A small CTC image transcriber, trained from scratch: num experts 4.
Rows from block 2 of a small CTC image transcriber, named by matrix and row number. Rows with one number within an expert belong to one neuron, the router's apart. Each number is 500 + 40 x the weight over its row's rms, rounded and kept within 0 to 999. All counts start at 0. Numbers have three digits each.
Before each expert's rows are labels from the 100 images, of 14976, where the router gives the expert most weight on average: "strongest on" is what is common among them. Only what is clearly more common there than usual is listed. The data: short English words printed on busy colour backdrops.
# router: router (model.blocks.2.mlp.router.weight, 4x384), inputs 192-287
# gate: expert gate (model.blocks.2.mlp.gate, 4x192x384), inputs 192-287
# up: expert up (model.blocks.2.mlp.up, 4x192x384), inputs 192-287
# down: expert down (model.blocks.2.mlp.down, 4x384x192, transposed), outputs 192-287

# expert 3
strongest on: grey ink
router.3:472526510564467605456533414520473469473464409450521528511540450436443413482519543505462463458473477469440456482492527520455527513442489487566445481479490491570504417524511461448499505497510475520438528465497469499489510495489499464494530439508563557504529488482564426536505493416485482510
gate.0:508475464550442520465474446535508427538491512552474485467512451485567466523507547571458546461489463478475551419429543521559520521519435473563437537497517522486443545454470449492495598492478481425517607523513526487511518518510514474570500508443531487513593550484549522480501547577440506526
up.0:486543490449488459536490466536483467535530553586476590524566482504555514548500526486461561395414503562510492485516550463552484511487437519495438503481478539478519488467485426482481506538509465490485429458488442495477560524492499532478542485444570514505453448515445528491392447493468452467
down.0:505416475424493458469509551537542550473562499518434499411535510460485519594502504536448485452489507475532492462558544561561412541483519552474493548478496574534556540501526467501508469495449481530462518514585547488446479511487499477487614521579500564484484476521448494536514461458502496523
gate.1:598474522541487534524457517515469424496470421521547578514606464475517499474483470498451441508503555466535418501504421461471521564507470480504469397507492472513540538452460431524483473493529486482447557523479439544541551572532486482514525538525481530484513462517505512472439521515494574578
up.1:496469442599482503527477517574494496543514568471534487501529486538597493523521547522477502529516491462519508455428489555612474578544495546484518408424480524551531491488506510573465536467536470501523468523474503449489501514607502528592454495487485458482474502489559492481566547545509547489
down.1:527521480481512531489487528390492429487476442469484486548472465487469473489534473486471604546491474495481580519488437538449560468479434539464520499555443442473518552499498513560479468507437525599429465498558543485497431519474407474564522561494515502524530514521511527507489511495506504573

# expert 2
strongest on: the letter o; the letter n; the letter m; the letter w
router.2:513587468527507502513476466463457427537455530469503538553478526457587479470520512519483528517480554443516567430509505404516426468502467530529474555427463456549449470472584495524489506548533526449481547505504457495524570499443472565511531553498422504568510456485438483501519425506584483523
gate.0:483462537464540536456445469470482515459490592457477486583518485587556486590555510441514419515500485424438473452517510528538552413450468488474545560482535534485519482485517459593582504502539482502494600510527421505448459500505462544445478503512508521418475548492546437541520457548509486557
up.0:523455541516451523521451518496426575493511547538573550472539504554453470471496480491466534472502498455555488559486545544554500501537510547515494504564538422538447523482503503508493495523549556476478519469509422490494506514473430503484550418501524414525531432444496486519463534515542535505
down.0:456502468527534542488538579493530465536424448538488525521486497495474457505453448634517522502489543559483537447525531521527557489503485510512500526492540493526519522537518574539422526481499493456497521433506492489433511471522457543544441496518519491500519513502485554549433471463498511505
gate.1:470597497522533471551572497471456507423443497567512448464517492508543518502538538473490480484530549551524547523502544489482506502445426508495536547429515458416519483527540502548407495538491458542574502525454471484413460515499536495432536464488492454528524468479424468489498541472516534490
up.1:486467526550471562474479549557482568546451564553450555519436543467488464502471469518431449512521482488524412511537476495525518449532521530514502507518497435477438425537523567528498532471519498452549559436549523535529489480473530546530559527400546462448518474519497564488505520507418492488
down.1:492485502565436447530518455512525467495565442517465471548492500479503504486549448466568442503470550473441512517495529488445461462535512526449516532474493475498520511533527471473529537545452467524549525571518549565518519554492463475478507519460547586424494411490465445499453494486501442464

# expert 1
strongest on: the letter e
router.1:412472572485499607501482420533536478510555505533439429425512511435486497521464540480496535485497491470479450529390462548466423566493620470542469514451562502492492563528465441534509473468528480494583471434517517493410476466507462487527500479467517551448469466510515430500512549478451490449
gate.0:496577512580602525502474504443472524485506537467524514493449502472484470534513482527516487442515508506510483539473510438532469440445466545490526577539487452485489533546433482484448494452511441513459484507564504491526405508484509514555424445504523486485458496473510556459473553576449424455
up.0:458567551506500457615492474520510592524552535543507496418417510494461518574466492510493543513478541494463468479480491516493473530510514521520468507498416500534436407472518507545489501487487507495479480491529513557516529486510430520502525461482552457454528545523503544551493499510541487522
down.0:393402511516515498464547587492515505497501556527479542534512453445441547513480524533491548525504482530456451521460460491505517516479458488558490535513551465534515533500501485537549532488491503498556460547497471543535504480436519484474474521514429513476432537538479474502443482507472481445
gate.1:530449552453545483540468464542531601484516462491392493607496536436510421478549527491501511533530526526487481583452610532512452536524503496448502548554560507522499527493480448461438570536530534481489538506463457491462490486474509430528542507509512509508491476496553447492523550474465509545
up.1:514436498540458517481543514525488535489501542450458342549498565512507492453423561440473548557506558550548531478453480413476507502513475553469491539508570501502528495501487462523486466420505464486481469446495472385431516518492540487462531520500513484512494526477451530437425598461482544448
down.1:536470432527524458500497448552573530468565575567511448463486552466483561566517502494551511579528552543524481534504413557483460472474524475503449481536526531491498476467506506502455529438440514520504458491470461487470479475480508492476450485464533508538527459455523550479480486547511488468